{"model": "image classifier", "dataset": "short English words printed on busy colour backdrops", "train_examples": 90422, "image_size": 32, "crop_scale_min": 1, "horizontal_flip": false, "cutout": 0.4, "targets": ["word"], "num_classes": 237, "arch": "resnext", "norm": "groupnorm", "hidden_act": "gelu", "weight_standardization": false, "channel_attention": "se", "drop_path": 0.05, "depths": [3, 3, 3, 3], "kernel_size": 3, "stem": "single", "avg_pool_shortcut": true, "widths": [128, 224, 384, 672], "mixing": "cutmix", "label_smoothing": 0.1, "loss": "cross_entropy", "init": "kaiming_normal", "residual_init": "zero_last", "optimizer": "soap", "beta2": 0.99, "learning_rate": 0.0021, "beta1": 0.9, "shampoo_beta": 0.95, "eps": 1e-08, "precondition_frequency": 32, "max_precond_dim": 1024, "merge_dims": true, "one_sided": false, "adamw_lr_other_params": 0.00086, "max_steps": 5100, "batch_size": 256, "epochs": 14.4, "lr_schedule": "wsd_sqrt", "decay_fraction": 0.3, "final_lr_fraction": 0.01, "warmup_steps": 510, "weight_decay": 0.2, "adamw_weight_decay_other_params": 0}
Rows from block 5 of a small image classifier, named by matrix and row number. Rows with one number belong to one channel. Each number is 50 + 12 x the weight over its row's rms, rounded and kept within 0 to 99. All counts start at 0.
Before each channel's rows are labels from the 100 images, of 14848, where the channel reaches its highest value: "strongest on" is what is common among them. Only what is clearly more common there than usual is listed. The data: short English words printed on busy colour backdrops.
# convs1: grouped (16 groups) 3x3 conv (model.blocks.5.convs.1.weight, 112x7x3x3), inputs within the group 0-6, a 3x3 kernel for each
# convs2: expand pointwise conv (model.blocks.5.convs.2.weight, 224x112x1x1, transposed), outputs 0-74

strongest on: the letter e; the letter c
convs1.7:42 57 46 43 56 52 39 61 46 30 57 58 38 41 66 43 33 56 44 42 54 50 53 73 45 35 63 67 43 44 71 56 25 54 67 29 48 42 61 46 42 69 53 40 63 50 53 30 44 42 56 47 32 56 55 24 38 61 62 47 57 81 46
convs2.7:39 54 42 43 54 32 49 46 54 44 30 77 37 50 58 38 56 34 61 51 58 56 39 47 69 70 59 35 40 36 49 67 32 52 52 62 62 42 62 39 52 35 57 61 58 44 58 27 13 53 57 52 48 57 71 63 57 63 41 48 62 44 55 57 56 49 47 50 33 67 46 47 49 57 21

strongest on: the letter k
convs1.94:65 45 43 48 58 47 46 47 47 28 39 55 57 66 47 39 41 46 48 67 46 46 61 44 49 47 43 51 48 32 46 48 65 52 53 40 47 41 52 27 34 42 63 92 43 48 42 69 52 37 40 52 73 30 44 56 48 58 75 33 51 28 66
convs2.94:59 46 59 26 43 59 57 60 50 61 56 86 20 45 53 49 40 52 38 33 58 40 38 58 57 60 46 61 52 59 48 67 31 26 51 55 53 33 45 57 56 51 66 58 76 48 32 46 81 53 44 35 50 53 39 51 42 72 43 51 49 49 59 49 51 52 50 49 48 52 42 44 38 35 59

strongest on: the letter i
convs1.106:52 40 60 71 54 61 57 43 65 37 33 53 31 43 35 41 35 55 44 47 51 44 53 57 55 70 58 53 70 66 53 47 48 40 48 74 39 64 52 43 73 32 66 37 53 51 60 68 69 46 46 60 67 26 53 52 56 51 25 61 34 45 49
convs2.106:43 47 36 50 66 47 44 58 47 31 58 61 35 44 53 48 29 52 72 54 38 56 40 50 62 53 24 55 42 39 45 41 50 43 45 41 42 51 75 52 44 46 80 54 40 67 51 52 48 49 28 60 48 52 49 31 58 57 42 49 57 55 46 66 43 56 53 53 32 59 68 57 43 74 20

strongest on: the letter o; the letter m
convs1.98:62 32 37 57 57 72 50 69 73 60 35 35 46 35 42 39 48 69 32 33 52 51 36 61 45 45 66 53 52 45 53 56 49 60 48 35 64 49 56 47 51 44 53 63 57 45 41 44 39 34 41 51 36 30 51 48 73 52 52 45 13 62 34
convs2.98:54 57 56 59 44 54 40 17 66 61 42 42 59 50 65 50 64 59 53 65 59 45 52 67 30 53 25 60 26 40 44 51 41 41 52 52 65 36 51 76 56 54 36 60 37 41 34 37 31 53 54 69 55 54 53 40 56 64 58 48 64 52 37 24 50 56 49 57 51 29 43 63 81 29 70

strongest on: the letter s
convs1.100:60 28 50 42 70 37 47 46 52 55 70 48 32 61 37 43 41 56 57 39 63 60 67 62 27 46 43 56 52 64 41 44 46 49 58 49 51 48 49 45 49 45 55 56 53 42 78 57 43 13 60 64 38 46 45 26 57 59 23 61 64 55 48
convs2.100:49 51 57 67 50 59 33 99 55 61 50 46 58 56 59 39 04 50 46 61 55 33 40 41 45 60 42 38 50 51 54 51 56 30 54 59 46 46 56 59 53 06 44 66 91 54 42 48 67 47 44 43 57 54 75 63 39 68 61 48 61 48 49 42 46 49 48 47 43 49 68 57 66 49 42

strongest on: the letter c
convs1.78:48 59 53 55 47 55 42 60 51 50 54 47 55 46 61 52 42 58 42 66 48 42 70 35 50 51 44 45 46 59 64 17 77 62 36 64 54 49 48 45 35 68 55 51 35 61 32 48 81 14 64 46 35 55 27 50 58 54 56 44 54 46 43
convs2.78:83 51 38 21 62 53 57 37 35 60 55 55 58 55 50 42 62 63 52 62 46 59 49 57 44 48 99 74 47 45 46 50 49 46 51 60 49 56 49 47 54 65 39 67 40 48 15 60 49 50 70 36 52 48 49 59 54 44 46 46 44 44 51 42 57 42 46 46 52 47 31 56 69 61 56

strongest on: the letter e; the letter c
convs1.4:52 42 48 43 52 43 49 40 47 48 42 53 46 44 46 39 43 53 44 52 37 53 39 53 47 48 58 46 58 60 48 42 39 63 59 48 52 37 42 35 32 65 74 74 71 45 62 31 44 45 47 56 17 44 69 24 51 29 51 41 46 88 41
convs2.4:59 52 59 53 34 25 37 66 75 55 45 67 69 47 42 45 48 61 48 57 53 42 68 51 64 43 79 52 58 46 46 43 32 51 50 48 41 32 50 52 47 49 57 62 51 56 41 45 49 43 60 46 53 46 60 72 33 24 48 43 60 43 63 57 48 49 44 48 50 54 36 80 48 51 44

strongest on: the letter e; the letter a
convs1.11:42 54 49 51 39 57 43 54 43 22 79 53 48 59 43 36 71 40 42 39 54 76 50 49 71 42 40 51 43 52 56 67 50 32 48 71 73 45 55 50 55 44 54 51 47 49 58 52 53 49 37 61 56 52 66 44 37 38 15 52 62 66 66
convs2.11:43 44 61 56 35 36 50 68 49 45 81 42 43 44 49 34 52 48 53 37 36 39 74 51 31 43 55 60 44 38 51 48 48 59 47 39 45 18 40 43 44 43 32 66 55 50 47 53 31 41 41 35 44 45 26 26 47 52 65 52 27 46 33 46 37 48 49 49 41 42 60 63 74 47 58

strongest on: the letter d
convs1.93:45 46 48 43 47 50 49 59 55 46 66 53 68 47 54 56 34 53 31 42 66 74 37 50 62 34 52 49 42 51 45 58 52 52 73 50 54 54 44 68 14 39 49 15 61 39 56 55 65 58 37 58 48 32 47 47 44 55 37 69 68 51 70
convs2.93:45 51 49 54 28 45 61 48 68 47 54 29 44 50 47 47 67 42 36 45 50 38 66 44 59 46 56 39 46 63 53 58 31 57 54 49 51 42 53 58 50 52 55 39 52 52 60 58 61 61 46 24 50 52 68 81 35 55 38 47 56 50 37 43 56 50 49 50 48 42 66 65 69 51 50

strongest on: the letter h
convs1.80:44 50 55 40 69 57 52 54 39 55 50 74 52 34 44 47 77 47 46 47 39 57 47 60 32 50 49 64 27 46 62 59 23 48 54 62 41 49 47 41 85 30 52 54 37 48 56 38 66 55 39 56 59 36 56 27 46 63 44 44 69 41 52
convs2.80:41 42 41 66 45 54 91 39 61 42 55 31 72 45 46 52 40 43 55 45 42 59 44 60 78 37 49 69 50 74 53 65 47 70 51 49 48 34 37 55 43 25 44 52 58 39 45 21 72 57 63 45 53 50 51 28 48 68 42 51 50 53 47 55 49 50 50 49 25 52 51 59 52 52 33

strongest on: the letter a
convs1.27:46 36 58 61 48 48 59 50 50 43 53 51 59 30 70 49 34 51 47 30 59 54 54 41 46 67 50 29 60 34 29 33 97 29 45 78 48 42 66 55 38 39 59 48 40 55 50 56 51 54 33 48 48 37 52 50 48 44 51 49 45 55 51
convs2.27:45 51 47 56 47 50 74 60 58 64 69 47 63 53 55 24 35 52 68 57 63 71 42 37 28 55 51 75 57 56 40 45 44 51 50 40 42 42 30 59 51 65 53 61 33 53 56 55 67 43 64 36 49 49 23 51 41 68 48 51 52 43 33 34 70 53 51 51 61 49 16 55 63 44 82

strongest on: the letter a
convs1.12:49 39 41 52 55 48 64 52 41 63 46 60 73 30 73 61 27 44 39 57 59 58 23 61 60 48 54 48 49 57 33 58 33 40 60 46 58 68 38 44 38 38 40 46 51 47 59 38 57 45 50 53 39 59 42 32 55 55 32 61 69 81 37
convs2.12:60 49 49 45 32 47 21 60 52 42 53 59 50 47 48 56 39 55 07 46 43 56 33 46 41 49 38 14 46 47 52 43 41 70 45 49 39 40 59 53 47 33 33 33 04 44 52 39 36 19 36 47 41 49 67 67 52 57 57 48 54 49 46 50 63 42 49 48 61 38 33 66 57 46 58

strongest on: the letter w; the letter v
convs1.68:50 38 55 50 52 42 57 48 51 45 62 44 58 29 43 71 43 41 37 65 50 24 61 38 42 57 41 59 78 41 41 85 35 41 61 27 41 49 51 57 44 47 58 47 48 60 61 44 68 74 46 44 45 57 53 24 56 39 36 50 40 51 37
convs2.68:61 49 67 36 59 48 50 46 42 57 39 31 40 47 45 54 19 51 53 51 61 32 42 41 40 46 24 46 68 56 49 42 29 47 46 40 50 50 31 54 51 42 60 50 27 59 21 41 53 36 46 43 49 51 74 71 23 70 58 49 41 46 42 47 52 53 48 47 55 42 55 34 42 59 57

strongest on: the letter l; the letter i; the letter p
convs1.14:40 60 25 57 76 32 51 51 34 20 60 57 35 69 44 44 56 48 59 55 53 41 57 47 53 52 45 67 53 47 55 35 39 39 37 53 48 55 44 58 45 34 65 38 41 69 27 52 62 26 60 52 35 65 45 32 46 52 45 30 58 44 47
convs2.14:32 49 47 80 61 69 53 20 50 38 77 43 53 49 46 38 65 70 52 48 48 23 77 40 52 43 18 54 33 35 55 50 47 51 53 21 36 47 59 34 48 60 54 41 44 49 61 48 53 43 50 40 52 55 44 54 39 41 50 52 57 44 69 54 24 51 51 51 48 49 56 60 54 47 44

strongest on: the letter o
convs1.44:54 67 47 44 71 32 52 69 30 46 59 46 42 59 46 51 68 32 49 47 59 57 27 79 48 38 64 39 46 48 50 56 60 39 44 51 55 22 55 48 12 67 52 63 40 48 53 46 53 59 41 47 69 38 49 52 42 56 38 56 51 43 56
convs2.44:60 49 37 61 53 39 37 05 60 67 46 51 46 52 44 75 68 50 73 55 64 49 51 40 39 50 52 72 52 50 56 50 44 59 52 25 36 37 61 62 51 47 55 44 19 58 26 58 33 42 55 13 54 49 34 75 48 42 34 54 64 60 79 40 51 55 54 53 68 37 57 45 48 68 31

strongest on: the letter o
convs1.45:52 43 52 76 25 68 42 43 45 67 43 45 67 46 54 64 46 48 34 56 47 29 53 50 46 51 62 51 41 53 60 37 45 42 46 55 18 75 52 28 66 50 67 27 48 57 57 45 48 60 34 63 46 56 67 44 68 48 57 60 59 60 48
convs2.45:53 49 43 51 52 41 70 47 51 57 57 49 37 52 43 11 62 31 32 43 52 63 48 52 36 51 97 52 49 64 51 59 70 48 53 56 48 53 41 44 51 24 41 32 40 43 60 75 48 51 40 83 55 58 45 47 48 62 53 49 56 57 36 47 47 49 52 53 49 58 48 52 50 58 38

strongest on: the letter l; capitals; the letter u
convs1.13:52 45 56 53 43 53 58 52 48 46 42 63 36 59 45 47 40 51 61 60 34 58 44 47 30 45 64 49 63 43 26 56 73 40 31 44 58 48 43 74 38 33 44 55 37 52 37 51 54 39 46 49 54 54 31 56 46 57 98 36 68 50 39
convs2.13:53 45 45 42 56 41 26 37 66 39 49 14 35 47 50 64 46 59 60 56 42 57 79 62 66 37 49 45 56 49 55 59 57 61 49 52 47 23 42 53 51 50 54 35 53 34 54 65 46 42 59 86 48 50 32 52 71 51 58 52 52 55 39 34 49 48 50 54 40 43 46 32 33 47 45

strongest on: the letter w
convs1.63:52 61 58 61 47 40 58 44 53 59 53 39 39 48 58 47 38 66 45 55 44 48 64 69 50 26 58 48 60 43 28 88 82 44 24 52 38 37 43 40 50 43 49 61 53 48 34 53 57 60 31 41 38 55 52 57 47 50 43 53 47 77 62
convs2.63:39 45 41 42 79 63 56 25 59 44 43 25 46 44 42 47 33 59 74 53 49 38 37 48 73 51 27 66 49 48 43 43 53 66 44 65 50 67 53 44 44 54 63 46 20 54 36 57 47 43 44 41 46 50 67 71 64 55 43 52 43 49 31 49 44 47 52 50 52 63 53 67 41 57 61

strongest on: the letter m
convs1.54:71 52 53 57 54 53 38 36 41 42 67 57 57 74 44 48 53 42 44 60 47 32 70 42 36 59 50 56 57 50 70 61 45 57 67 38 54 41 36 32 38 43 53 46 44 44 53 42 20 61 48 28 48 43 60 80 34 34 57 49 60 49 70
convs2.54:38 47 49 82 82 50 43 70 63 37 47 53 47 53 52 71 55 70 62 54 57 64 51 51 34 43 57 59 46 31 43 58 47 49 46 66 43 32 27 48 45 32 53 43 30 47 49 56 64 39 56 61 47 46 56 48 41 68 46 51 47 48 62 31 54 39 47 49 40 47 70 57 47 57 44

strongest on: the letter a; the letter l
convs1.10:51 61 49 46 50 55 52 50 45 34 37 42 36 53 40 58 80 50 49 46 63 53 56 39 37 62 53 64 63 50 57 67 54 51 20 69 43 62 50 55 41 48 50 58 51 57 52 55 38 56 60 44 37 60 40 09 61 67 63 65 71 35 37
convs2.10:40 54 38 27 73 63 83 58 62 69 71 59 36 57 55 38 22 48 47 45 43 39 47 45 35 53 52 87 44 60 57 31 57 73 55 44 53 58 59 51 57 68 43 23 72 42 40 55 51 46 31 47 54 59 31 43 50 16 59 49 51 47 46 60 34 43 49 50 57 51 57 55 55 44 58

strongest on: the letter u
convs1.73:50 33 72 37 34 87 62 62 47 43 43 40 69 60 50 41 56 40 56 44 57 45 52 40 54 38 37 36 60 64 33 34 48 72 47 30 38 45 57 43 52 49 55 70 27 70 45 32 42 55 51 42 60 48 34 47 44 36 39 43 50 49 48
convs2.73:64 48 55 49 71 53 62 69 45 44 40 34 56 49 52 75 70 59 31 49 46 46 46 50 69 58 71 39 64 60 51 50 40 49 52 60 52 48 61 38 50 65 77 50 53 52 69 53 47 52 55 31 50 50 67 65 37 45 66 50 65 44 73 65 52 48 48 46 38 50 28 56 36 65 52

strongest on: the letter m
convs1.20:49 44 53 52 31 55 38 53 44 50 53 38 37 43 43 54 66 50 47 63 51 51 48 50 51 46 56 52 82 47 67 75 35 69 41 38 59 49 43 29 15 49 35 66 60 49 56 45 48 53 46 43 43 47 35 79 34 66 62 35 59 47 39
convs2.20:48 52 14 45 70 45 78 68 53 43 49 56 56 54 50 69 21 39 44 49 52 68 66 50 75 49 52 32 33 50 46 42 76 49 53 36 83 64 60 65 52 55 65 54 48 54 38 43 66 45 56 27 56 60 58 37 62 49 59 50 43 58 53 46 54 48 51 51 45 41 53 47 48 65 72

strongest on: the letter e
convs1.83:52 68 48 42 54 48 45 73 42 45 37 65 43 43 46 33 52 46 53 72 52 48 64 52 74 59 44 59 38 46 57 43 33 51 45 46 51 41 44 60 47 47 52 60 55 61 41 33 80 60 41 52 52 52 25 24 55 44 14 60 60 33 56
convs2.83:50 54 32 47 48 62 53 68 62 59 47 19 44 50 50 16 49 49 63 43 59 45 30 49 26 51 45 71 34 38 49 59 73 53 49 53 43 77 63 52 48 53 36 70 28 43 58 29 33 48 55 50 49 50 64 47 60 61 72 55 57 51 38 26 59 54 55 54 34 37 49 59 33 37 67

strongest on: the letter l
convs1.60:34 53 55 55 75 45 42 29 41 70 64 55 49 13 53 59 57 52 54 72 58 51 16 35 50 73 67 52 55 42 55 52 45 43 64 55 44 44 69 34 55 35 56 55 45 63 56 56 54 46 59 51 43 69 49 56 50 50 53 44 53 59 65
convs2.60:46 45 36 33 68 31 68 66 38 60 43 50 40 47 38 69 45 56 60 37 32 58 43 44 46 44 42 59 71 44 50 62 38 59 46 63 54 11 75 48 46 56 44 55 54 47 49 43 77 54 59 46 48 40 42 55 46 34 56 52 54 50 52 65 51 60 56 53 53 55 52 53 72 42 41

strongest on: the letter g
convs1.6:55 46 62 41 70 47 47 52 47 60 36 55 55 33 33 56 50 58 37 53 48 62 27 58 68 35 68 46 42 38 60 55 54 49 57 43 62 32 38 70 37 35 68 25 53 55 43 63 58 46 60 51 63 53 53 67 56 57 61 28 54 50 17
convs2.6:46 55 45 42 52 49 51 82 31 58 51 71 72 51 50 23 35 48 60 48 57 53 71 54 47 55 67 30 40 39 56 68 63 60 49 37 35 53 54 40 56 50 52 65 59 44 38 74 64 38 46 49 48 52 39 61 29 75 49 46 51 46 51 46 45 44 45 47 55 16 57 42 56 74 53

strongest on: italic
convs1.56:40 40 43 30 50 48 57 53 56 51 71 32 62 68 40 48 31 50 38 64 29 46 44 40 44 51 56 53 32 58 53 41 65 45 48 50 36 82 40 81 39 52 50 35 61 72 48 55 39 43 26 45 53 58 53 38 55 43 44 55 59 69 51
convs2.56:48 52 51 53 43 42 46 55 49 54 37 73 35 50 56 37 47 21 32 37 53 47 52 56 62 49 51 48 52 32 49 53 35 53 48 55 57 91 62 55 50 60 43 42 35 55 93 27 55 57 55 47 51 49 25 75 43 45 41 51 60 56 63 29 35 47 48 51 53 50 49 42 42 64 61

strongest on: the letter u
convs1.85:42 43 40 38 63 66 66 41 50 47 59 50 47 36 57 51 42 45 54 58 49 57 76 58 45 40 60 48 47 55 60 50 44 46 56 46 57 54 29 58 71 47 34 26 60 48 42 64 57 32 43 73 77 41 65 67 59 46 48 70 56 17 56
convs2.85:55 45 63 63 42 46 35 29 65 49 54 54 60 51 48 31 55 64 47 33 45 55 55 54 24 54 43 29 46 60 47 50 53 34 49 41 56 40 59 47 41 24 28 38 50 40 64 65 16 31 52 49 51 49 31 58 49 20 59 51 33 52 43 68 64 51 51 53 57 35 77 63 61 44 47

strongest on: the letter i
convs1.111:58 52 43 68 40 44 68 75 53 40 58 39 41 61 37 44 54 51 63 50 35 59 38 50 39 55 54 45 73 65 49 64 51 57 56 52 33 66 58 59 56 55 32 57 47 52 46 44 57 70 24 66 32 43 61 80 40 50 64 37 53 73 44
convs2.111:29 46 47 53 63 56 54 77 56 54 39 71 55 51 52 59 66 60 59 56 59 56 37 64 40 39 35 62 56 49 50 38 61 56 49 41 53 39 65 59 53 54 47 64 43 48 46 35 54 56 46 40 51 46 52 37 55 52 52 56 67 42 37 76 46 51 57 55 84 46 95 64 58 28 31

strongest on: the letter e
convs1.104:57 68 36 46 58 58 43 50 52 46 54 61 47 42 60 56 50 35 49 81 61 37 33 52 54 26 39 43 36 40 50 42 49 46 53 49 37 70 58 64 36 52 57 51 33 55 30 60 48 45 33 39 56 43 53 59 28 34 83 58 55 32 64
convs2.104:59 51 50 23 48 53 54 38 50 71 53 54 46 52 44 70 50 52 67 70 36 59 45 32 46 56 41 77 46 64 51 61 65 64 51 54 41 49 46 46 47 60 52 44 55 43 47 57 45 46 61 55 51 48 57 19 51 36 44 52 56 48 48 59 55 51 52 54 38 63 77 46 64 52 99

strongest on: the letter m
convs1.84:43 42 53 55 60 47 38 32 44 41 49 40 56 54 61 47 44 49 38 34 58 73 72 36 44 49 52 63 58 57 53 52 47 55 44 55 62 36 46 60 74 40 27 48 54 40 44 40 48 54 38 55 32 63 48 27 39 45 86 66 40 23 42
convs2.84:40 46 27 36 31 49 72 48 66 66 65 37 43 44 47 42 78 44 54 48 37 37 38 55 41 52 55 35 45 59 53 48 34 70 50 72 48 32 41 45 50 48 61 52 55 54 64 31 15 77 43 38 50 48 66 56 40 47 47 50 55 49 78 46 37 52 51 47 60 52 29 39 68 28 49

strongest on: the letter i; the letter k
convs1.19:47 55 51 21 58 38 27 55 43 36 37 57 41 43 66 49 20 57 45 35 45 54 57 46 62 53 44 39 42 48 53 71 39 49 56 52 59 70 45 55 74 49 44 66 55 57 32 57 83 52 46 62 52 41 56 49 44 49 73 39 34 60 59
convs2.19:57 52 68 60 93 54 56 54 33 83 67 42 60 53 63 34 33 45 36 30 38 46 60 46 38 54 15 68 55 52 56 49 61 34 51 48 53 34 52 50 56 78 46 32 26 70 32 61 62 28 37 41 51 44 60 43 54 38 58 52 64 49 41 41 45 45 51 51 64 63 84 45 68 42 35

strongest on: the letter m
convs1.49:71 69 48 47 63 34 41 41 57 57 42 51 49 57 45 44 44 54 57 43 58 52 39 73 29 64 36 38 52 40 55 28 43 54 58 47 68 43 42 55 37 49 48 49 39 59 61 41 59 40 65 43 34 44 36 60 47 85 70 36 64 34 30
convs2.49:22 51 57 69 21 41 47 47 49 57 51 67 46 53 54 51 44 46 30 40 47 47 67 46 42 56 52 50 49 39 48 53 43 44 51 61 55 48 52 45 50 64 68 32 37 46 45 57 80 42 49 72 51 48 35 55 83 54 40 49 47 55 54 57 60 49 54 53 41 75 45 58 57 42 33

strongest on: the letter l
convs1.58:48 35 61 55 53 59 55 80 37 56 90 43 62 59 50 31 17 50 54 23 57 49 61 59 51 40 34 46 38 52 55 43 48 57 51 53 53 76 51 48 41 56 41 59 35 43 37 41 47 59 41 53 53 51 38 53 34 58 67 53 48 44 55
convs2.58:56 47 44 54 48 59 47 60 71 37 27 53 53 51 50 32 49 47 46 46 53 54 60 43 66 60 71 42 42 51 54 48 28 48 48 57 57 64 34 53 48 47 60 50 53 46 74 58 57 34 42 55 49 48 49 44 67 59 49 50 39 45 38 34 49 52 49 48 64 60 41 43 66 58 52

strongest on: the letter s; the letter y; the letter k; word: sky
convs1.67:47 40 49 47 59 45 46 44 54 30 27 63 25 53 49 33 50 57 48 50 49 70 27 41 51 63 50 27 57 65 28 41 73 42 25 62 43 54 65 56 63 57 53 53 33 70 54 38 75 65 44 44 55 57 49 44 44 46 45 56 65 50 44
convs2.67:47 53 37 58 58 36 33 47 25 56 44 52 35 47 56 76 43 59 54 39 70 48 49 52 42 45 59 29 59 28 52 56 29 42 50 69 51 50 28 48 55 54 51 38 62 51 64 44 58 72 31 85 53 55 48 52 38 37 61 44 27 38 43 30 71 51 44 40 34 37 31 61 57 41 52

strongest on: the letter d
convs1.30:32 72 35 38 72 38 49 59 52 44 50 56 64 36 51 68 55 45 34 56 43 10 74 41 49 35 58 52 45 54 43 49 40 56 40 40 41 42 57 52 48 54 46 47 52 36 57 54 55 61 50 43 48 38 72 43 45 35 82 50 29 48 52
convs2.30:38 46 50 43 44 46 62 55 50 45 39 61 42 51 43 49 58 22 44 37 35 47 42 41 34 53 41 09 40 42 49 51 51 47 50 53 36 51 43 66 48 67 74 41 56 54 21 57 51 33 47 36 50 48 40 40 49 57 47 50 48 55 25 66 44 56 51 50 31 40 43 35 61 30 48

strongest on: the letter l; the letter a; capitals
convs1.34:58 57 71 56 48 47 48 32 32 45 29 45 62 50 69 48 60 58 52 34 60 53 74 58 44 44 33 46 36 44 52 50 46 41 51 52 41 42 40 41 73 65 46 63 41 57 23 40 39 21 50 59 57 62 71 65 45 55 47 39 35 36 41
convs2.34:57 48 79 57 40 55 19 62 59 52 65 50 49 49 52 51 24 54 36 53 49 53 38 62 69 46 28 41 64 37 48 43 32 62 48 49 49 44 69 60 51 34 36 66 55 44 71 44 19 42 50 55 48 45 62 46 48 55 58 53 51 49 57 52 66 53 51 52 48 28 38 46 26 41 53

strongest on: the letter k
convs1.66:50 53 47 59 43 43 43 50 48 33 54 51 40 68 39 37 56 59 47 52 56 41 41 51 38 39 59 53 39 64 62 25 67 36 54 49 76 33 39 88 29 53 71 27 63 55 59 51 35 64 35 39 61 44 36 45 47 44 48 51 52 41 53
convs2.66:79 50 57 40 59 39 32 51 50 54 52 75 46 48 60 70 47 64 59 41 50 40 38 25 56 56 43 08 26 67 61 60 34 28 49 50 59 37 46 48 50 64 58 52 60 44 42 43 45 68 41 41 51 51 54 72 55 47 54 52 38 46 41 44 44 57 47 52 77 60 58 28 61 50 62

strongest on: the letter a
convs1.22:53 44 55 78 11 49 49 34 59 39 50 66 38 32 76 55 42 50 61 34 58 55 42 53 41 52 45 53 35 53 55 28 75 52 49 51 48 52 59 32 83 35 51 66 43 47 58 48 54 39 43 55 37 55 52 53 55 52 54 46 54 48 59
convs2.22:44 47 58 49 46 43 59 71 57 44 56 39 57 49 45 78 69 39 41 54 43 49 51 40 64 48 27 69 59 45 51 36 60 56 48 39 45 48 49 39 47 31 43 50 32 55 31 38 40 59 45 18 47 46 35 47 39 63 60 49 52 46 53 78 39 48 47 48 74 52 37 65 56 56 61

strongest on: the letter w
convs1.41:41 56 51 67 64 40 56 40 29 44 40 51 59 50 39 63 50 44 40 59 46 47 65 41 54 37 51 38 59 48 60 42 62 37 30 61 52 43 54 34 54 55 44 70 43 34 35 57 28 71 66 48 84 31 33 34 49 39 43 36 40 63 47
convs2.41:52 55 63 67 33 30 36 24 55 41 64 44 44 45 48 66 73 44 58 39 53 48 26 54 47 45 58 46 68 56 46 51 42 51 50 39 41 53 43 30 55 45 42 43 57 59 46 68 51 52 50 62 52 56 53 50 39 75 44 57 43 53 46 61 33 56 55 53 58 60 42 33 53 45 47

strongest on: the letter m
convs1.109:38 32 32 66 59 34 55 48 44 43 42 57 62 71 39 38 30 42 57 66 41 34 47 55 38 45 56 56 20 34 51 53 41 46 68 33 56 79 27 56 59 43 50 58 65 45 61 40 48 43 56 46 73 34 58 63 54 48 46 52 37 46 51
convs2.109:44 51 55 40 52 55 40 48 51 26 56 40 48 53 47 62 59 54 53 56 31 57 58 55 68 61 30 64 40 31 55 63 50 48 53 42 62 53 45 53 55 24 65 43 35 55 59 73 58 34 44 54 54 53 34 43 47 49 61 47 55 51 43 34 54 53 51 50 58 39 48 61 14 60 30

strongest on: the letter c; the letter g
convs1.0:58 37 46 60 52 37 61 39 45 48 58 54 49 55 39 51 66 37 45 51 49 36 55 67 39 69 53 50 46 68 57 43 72 40 33 60 49 68 49 35 85 29 43 80 37 48 48 47 32 62 46 47 48 42 46 60 50 48 57 21 44 60 39
convs2.0:39 51 60 45 18 50 43 38 66 75 54 28 45 43 54 39 65 47 32 51 46 38 54 49 24 62 74 70 34 37 52 48 31 50 45 57 40 82 39 37 49 54 55 58 30 40 36 52 63 54 54 29 45 49 46 55 57 52 49 46 42 58 46 46 57 56 51 48 21 48 54 60 42 34 49

strongest on: the letter o
convs1.91:53 61 43 43 52 55 49 49 54 62 28 49 46 41 49 51 55 52 66 45 36 67 45 59 54 33 41 48 56 53 33 75 49 46 58 39 58 44 50 55 45 46 62 37 48 49 31 46 45 42 48 39 65 46 62 43 63 70 18 80 69 24 76
convs2.91:43 51 46 57 49 59 59 46 63 51 41 28 30 53 50 48 56 27 36 57 65 52 68 60 37 50 47 62 39 59 56 52 55 52 54 23 34 56 61 40 48 34 46 68 17 56 48 55 52 44 59 52 49 44 57 19 69 50 59 51 54 57 65 75 54 53 49 51 49 56 57 39 53 58 57